Rows from block 3, named by matrix and row number. Rows with one number belong to one neuron. Each number is 50 + 12 x the weight over its row's rms, rounded and kept within 0 to 99. All counts start at 0. After the name is the row's rms in percent of the matrix's.
# u: gMLP up (value half) (model.blocks.3.mixer.u.weight, 384x256), inputs 0-255
# v: gMLP up (gate half) (model.blocks.3.mixer.v.weight, 384x256), inputs 0-255
# out: gMLP down (model.blocks.3.mixer.out.weight, 256x384, transposed), outputs 0-255
u.178 112:52 62 47 52 48 34 54 49 21 56 77 49 44 48 48 78 64 68 33 37 54 63 46 53 60 68 46 39 64 46 44 63 55 42 65 54 40 63 40 64 59 61 38 45 51 35 33 26 49 31 29 42 35 56 46 41 57 60 57 34 51 52 48 70 58 30 46 49 55 55 54 48 59 46 42 49 47 59 63 57 45 46 44 60 43 50 44 42 48 56 44 64 50 44 50 63 42 42 54 42 34 55 50 52 34 64 57 27 53 53 80 55 47 37 51 56 75 44 54 49 59 50 38 63 51 61 50 73 44 45 34 45 63 53 69 38 43 36 82 77 43 62 64 50 29 70 52 48 54 29 54 57 51 44 38 33 47 53 34 53 38 80 48 42 47 23 58 75 65 42 55 48 53 37 25 41 54 44 70 51 50 48 48 53 73 37 23 47 41 57 50 55 53 20 46 45 53 70 41 66 37 45 60 50 74 41 63 42 50 49 27 60 40 35 34 25 54 34 51 60 50 47 66 31 60 49 47 47 44 63 67 43 42 39 68 65 27 53 68 67 53 67 50 67 58 27 40 59 56 39 47 48 51 53 42 53
u.179 083:60 45 65 68 51 46 26 41 52 47 47 47 58 55 70 48 65 64 50 64 70 35 36 44 53 57 50 35 52 40 35 35 59 54 59 39 53 48 60 63 71 39 42 39 46 58 19 38 47 63 43 94 37 50 45 39 46 68 60 41 51 33 62 67 56 44 68 45 49 67 50 41 46 60 42 41 55 42 60 50 35 68 68 60 48 52 48 53 54 38 44 40 55 85 47 58 32 44 49 53 49 49 52 68 50 55 35 48 34 45 51 44 59 60 27 53 69 44 67 58 66 58 49 59 49 60 69 49 70 52 40 41 58 51 49 63 73 37 55 37 57 60 45 49 52 13 46 77 46 50 60 63 24 49 69 62 25 56 67 44 64 32 60 35 71 53 52 42 58 62 50 46 57 36 29 55 58 47 45 55 45 63 48 42 65 43 56 82 31 58 46 49 74 51 45 41 50 44 44 51 58 71 44 70 56 49 46 47 44 56 71 43 38 35 44 52 68 48 31 60 51 40 52 40 79 42 60 36 70 76 53 48 53 41 45 44 73 44 42 58 49 62 53 51 45 37 53 51 58 44 33 50 61 54 64 36
u.180 110:41 55 50 64 37 52 48 54 48 55 54 53 44 27 53 60 68 65 52 34 55 63 47 44 49 47 50 58 52 21 36 26 28 50 61 45 41 62 50 52 58 64 53 55 48 34 59 60 49 67 65 53 33 72 23 66 41 71 44 43 58 45 40 36 47 56 53 54 57 53 58 43 59 44 29 46 50 55 69 56 45 43 59 38 34 70 45 44 41 45 34 61 43 38 40 47 58 66 67 25 49 41 61 33 29 28 37 41 48 59 35 46 44 46 60 40 54 67 57 56 52 34 51 36 52 56 41 60 28 56 45 38 62 44 59 56 63 48 40 33 22 34 56 64 69 37 47 48 50 60 54 50 51 43 48 64 47 45 34 55 57 51 40 39 73 41 43 46 59 52 42 53 55 42 45 34 44 40 77 71 64 35 49 52 52 29 66 44 76 58 60 49 28 49 54 54 73 49 64 58 52 57 29 49 61 33 40 37 48 54 65 57 42 45 26 35 51 45 56 71 83 42 44 61 74 33 44 38 89 70 41 38 61 60 32 48 35 50 64 47 45 56 34 42 44 47 55 51 28 53 47 44 68 65 32 48
u.181 109:35 48 61 55 33 56 41 52 39 46 45 63 28 42 55 65 67 45 60 64 59 56 45 50 63 60 49 51 32 40 41 57 47 65 43 55 47 53 59 67 41 41 52 32 59 57 83 61 54 50 45 50 45 40 53 44 54 43 53 40 46 65 51 65 25 60 46 38 50 26 67 28 43 64 76 81 41 66 44 58 33 50 46 60 61 38 42 41 31 57 56 59 57 43 62 66 61 58 59 62 61 60 51 57 53 60 59 34 59 47 47 34 31 46 50 60 35 36 22 44 35 39 42 54 77 53 41 52 35 49 48 28 64 39 66 77 45 44 74 43 34 29 56 56 60 64 64 45 53 58 51 29 47 58 42 55 25 74 72 47 51 55 38 51 54 69 56 64 37 46 57 47 36 49 62 64 62 71 61 42 47 82 48 37 48 35 62 55 51 33 29 25 57 58 64 65 38 46 44 29 49 43 63 35 58 45 63 69 40 29 44 65 48 47 38 66 35 66 40 47 58 44 48 45 50 40 62 37 40 53 66 27 53 44 59 54 50 38 47 43 44 20 38 50 42 37 54 57 43 40 53 52 57 53 43 56
v.178 111:36 70 52 37 34 41 40 50 57 42 51 53 68 42 58 49 65 61 47 57 40 49 43 63 59 53 45 73 69 48 44 41 55 49 74 56 62 47 35 71 50 60 49 52 47 25 43 44 64 47 54 68 72 67 55 66 52 66 55 56 56 40 53 77 38 75 44 44 34 62 58 47 56 50 52 48 45 29 46 58 51 46 54 58 48 43 50 53 48 44 49 30 43 37 52 36 68 23 41 53 52 64 50 54 40 39 51 53 59 31 55 54 47 22 53 43 55 43 65 51 66 61 32 45 22 24 29 43 67 55 46 62 76 22 54 61 46 62 33 69 49 57 67 68 47 61 45 53 51 37 44 42 14 55 33 31 42 52 53 32 55 49 51 54 57 62 48 44 35 55 63 57 60 57 43 43 42 42 45 53 26 50 57 40 63 49 61 38 61 67 37 74 34 66 42 44 50 37 55 47 31 39 52 64 56 53 67 31 58 38 58 51 43 56 62 37 37 30 66 71 57 62 42 55 40 60 43 64 45 69 33 42 58 68 47 53 37 44 23 52 24 58 56 67 64 34 61 52 29 34 57 47 42 46 42 55
v.179 076:43 36 66 56 58 21 40 58 40 57 42 50 51 59 61 57 56 49 63 46 64 58 33 48 50 49 31 60 39 55 45 59 42 71 52 53 51 69 45 39 31 59 64 49 52 36 36 53 68 54 61 65 48 47 70 42 58 68 43 36 30 56 48 52 53 47 53 45 62 57 40 57 47 51 50 65 65 39 69 49 48 47 32 41 72 62 15 32 68 45 51 49 48 59 58 42 31 74 39 70 42 34 46 43 46 59 28 59 47 53 55 40 57 38 38 59 49 60 63 23 49 43 54 35 68 63 36 37 56 71 41 35 35 54 43 76 47 45 52 50 64 48 70 31 51 58 52 41 60 61 56 44 60 58 56 74 70 45 63 60 53 37 56 62 48 47 53 44 56 60 55 42 30 45 42 31 50 60 41 44 11 42 79 43 34 49 56 54 55 50 55 64 70 40 40 42 60 39 47 46 54 16 63 46 26 52 59 56 61 56 38 39 49 45 31 44 49 65 81 48 66 41 46 47 36 43 40 62 52 57 54 41 43 60 36 70 57 64 26 18 33 56 41 47 50 59 49 38 52 48 46 45 52 26 45 41
v.180 106:51 64 65 45 57 50 67 53 42 62 36 72 49 46 60 69 49 59 46 54 53 75 31 69 34 47 50 60 62 58 60 63 52 63 36 42 36 42 53 61 54 81 45 51 40 67 52 53 64 42 36 36 45 49 26 56 57 48 51 74 59 28 42 42 61 47 55 42 44 42 80 67 37 53 39 33 39 42 53 27 69 58 48 47 44 48 53 54 53 33 61 47 35 26 51 75 57 66 49 44 35 62 32 72 46 48 54 36 38 54 56 47 50 26 48 63 55 61 49 41 45 38 51 65 48 52 62 60 32 57 39 24 47 59 57 48 55 48 40 31 55 69 54 53 55 32 31 59 59 36 36 60 38 62 65 63 47 41 59 58 50 71 63 58 48 40 32 81 58 56 54 42 74 61 36 24 73 52 73 41 58 62 46 71 53 66 45 36 27 68 48 52 36 54 60 46 57 52 72 50 46 50 40 30 49 64 44 49 44 37 37 55 51 76 58 49 56 43 81 37 64 65 38 45 60 49 48 44 69 52 49 48 56 79 38 58 51 55 55 61 48 69 51 40 54 49 36 62 57 52 52 56 50 49 57 50
v.181 114:70 51 72 47 47 41 59 50 40 51 69 58 44 53 34 37 60 39 40 67 77 47 25 58 55 57 23 44 52 62 58 42 48 56 61 46 55 69 63 49 19 45 34 36 68 43 38 45 53 54 76 53 41 49 55 59 74 43 50 47 44 59 38 67 74 38 65 54 41 35 40 36 35 60 50 58 54 57 39 55 50 43 45 45 56 66 50 42 48 49 49 51 45 67 53 50 59 58 56 55 42 25 55 59 67 78 66 37 46 36 45 55 38 69 35 64 40 49 60 65 57 68 54 67 47 35 40 53 74 53 66 53 43 48 66 48 46 53 57 52 51 61 58 44 51 73 49 49 35 54 75 53 60 63 56 49 54 54 45 53 64 38 27 42 53 58 30 62 22 43 31 33 49 60 66 42 54 37 56 26 56 48 55 40 63 57 34 60 47 46 40 28 45 32 51 49 36 64 56 74 50 36 73 42 39 18 37 72 46 44 70 64 61 50 43 58 52 37 69 77 66 64 48 65 52 46 55 69 31 36 60 47 47 45 61 34 48 46 41 44 62 61 36 59 53 29 43 50 37 50 52 50 46 51 42 36
out.178 109:46 62 61 61 72 51 82 52 41 51 68 36 53 70 56 57 50 76 55 64 66 30 53 56 57 44 55 57 46 60 57 53 83 52 44 41 46 54 60 58 50 53 41 64 48 30 43 64 56 51 39 42 53 47 50 58 41 51 38 46 62 45 57 63 57 41 64 54 25 52 53 39 53 45 42 57 52 42 39 61 40 37 55 38 52 64 18 56 62 55 63 64 46 23 43 65 36 22 40 39 51 67 79 63 38 41 62 58 62 53 70 22 71 28 58 54 57 50 53 51 60 55 40 52 41 61 55 65 51 53 36 57 58 58 37 52 64 56 40 23 58 38 53 50 49 42 70 65 30 42 53 63 36 49 55 41 63 43 34 48 58 40 66 57 50 66 44 49 41 28 59 53 43 51 43 61 51 37 65 52 33 53 47 66 62 53 57 53 78 54 38 47 34 61 53 45 68 48 29 39 68 41 57 57 54 45 30 52 62 24 30 60 42 56 49 48 74 53 61 48 62 73 54 50 34 41 51 36 39 40 72 33 46 51 63 39 58 46 55 45 33 60 49 51 60 57 56 58 56 53 21 53 35 19 34 55
out.179 082:72 36 43 37 47 58 52 28 67 52 43 60 75 63 33 31 32 52 37 49 52 74 60 70 47 49 52 51 63 45 50 45 41 38 45 64 40 42 31 31 36 66 29 50 46 56 40 67 60 53 48 37 57 51 42 52 49 14 69 68 52 45 58 54 43 56 53 21 33 50 49 64 27 75 41 47 49 60 55 38 50 59 63 62 35 48 69 61 25 54 63 51 34 61 43 53 56 47 49 44 55 43 53 44 64 39 41 70 66 52 39 65 48 42 51 57 44 58 45 38 35 32 52 25 19 64 49 42 36 47 60 57 66 54 54 43 52 40 30 77 61 50 58 59 52 57 54 51 65 42 38 67 66 29 66 52 40 52 56 66 66 57 43 58 31 48 38 31 41 56 61 62 40 43 72 54 51 55 40 63 32 32 45 47 42 35 43 57 38 35 26 48 61 36 85 45 43 48 37 56 44 39 33 37 29 45 53 35 48 54 51 50 56 45 46 67 40 66 50 59 59 45 34 74 37 49 47 54 42 42 50 57 68 43 63 56 31 46 71 75 43 38 40 50 53 50 42 54 52 48 48 67 54 42 55 44
out.180 119:52 45 33 62 09 60 55 22 41 60 44 61 42 68 41 56 48 58 77 53 43 54 53 41 29 67 49 62 64 54 55 63 30 39 66 64 39 62 58 55 57 51 49 67 54 45 44 33 38 43 29 19 49 74 51 42 48 68 61 45 50 35 52 47 33 52 48 38 60 37 46 61 51 47 51 50 38 62 38 63 36 59 45 54 42 53 44 51 76 42 43 50 29 42 35 43 64 55 69 47 54 38 53 56 36 47 34 34 42 48 54 47 51 64 51 58 37 45 40 53 70 40 43 75 69 51 38 56 72 46 55 58 33 57 55 38 31 78 41 46 48 55 40 47 53 64 73 50 48 77 42 51 54 55 66 49 43 60 41 67 33 59 44 40 48 52 45 53 35 39 57 50 45 52 55 34 37 46 50 47 52 30 64 41 51 48 60 52 59 69 45 52 48 42 60 42 47 26 46 43 31 58 72 55 53 76 46 47 35 66 36 77 41 54 41 67 38 47 82 57 36 68 49 62 44 46 64 47 56 68 34 59 43 60 48 51 47 54 50 30 62 42 48 37 42 56 55 50 53 63 26 49 37 79 39 25
out.181 108:44 49 57 52 44 26 64 57 29 33 44 35 31 52 62 45 51 59 60 48 52 35 46 49 54 50 47 57 35 54 56 49 49 51 65 51 49 41 50 42 51 55 47 52 31 51 38 46 37 61 65 32 41 42 23 56 22 44 65 66 59 44 46 45 47 62 54 43 39 70 35 41 41 59 33 56 36 42 54 42 66 52 38 38 51 39 44 52 26 78 56 48 43 25 57 28 48 50 45 81 54 42 65 65 65 23 59 58 51 31 51 54 52 65 70 48 36 49 32 35 35 50 46 42 49 69 46 35 51 38 42 57 45 52 42 67 40 58 43 40 76 39 66 57 59 45 61 64 28 66 51 56 62 58 53 60 30 43 69 42 47 43 55 40 66 59 36 81 69 47 24 56 45 44 44 18 60 67 44 50 41 42 34 54 54 45 64 31 49 38 60 46 33 55 45 51 53 58 59 56 67 42 50 31 52 51 23 47 34 44 53 46 39 70 31 47 55 34 54 56 46 66 53 58 45 67 39 35 37 70 51 53 41 54 65 69 63 41 55 72 37 49 56 29 57 55 61 46 45 39 45 42 71 25 64 54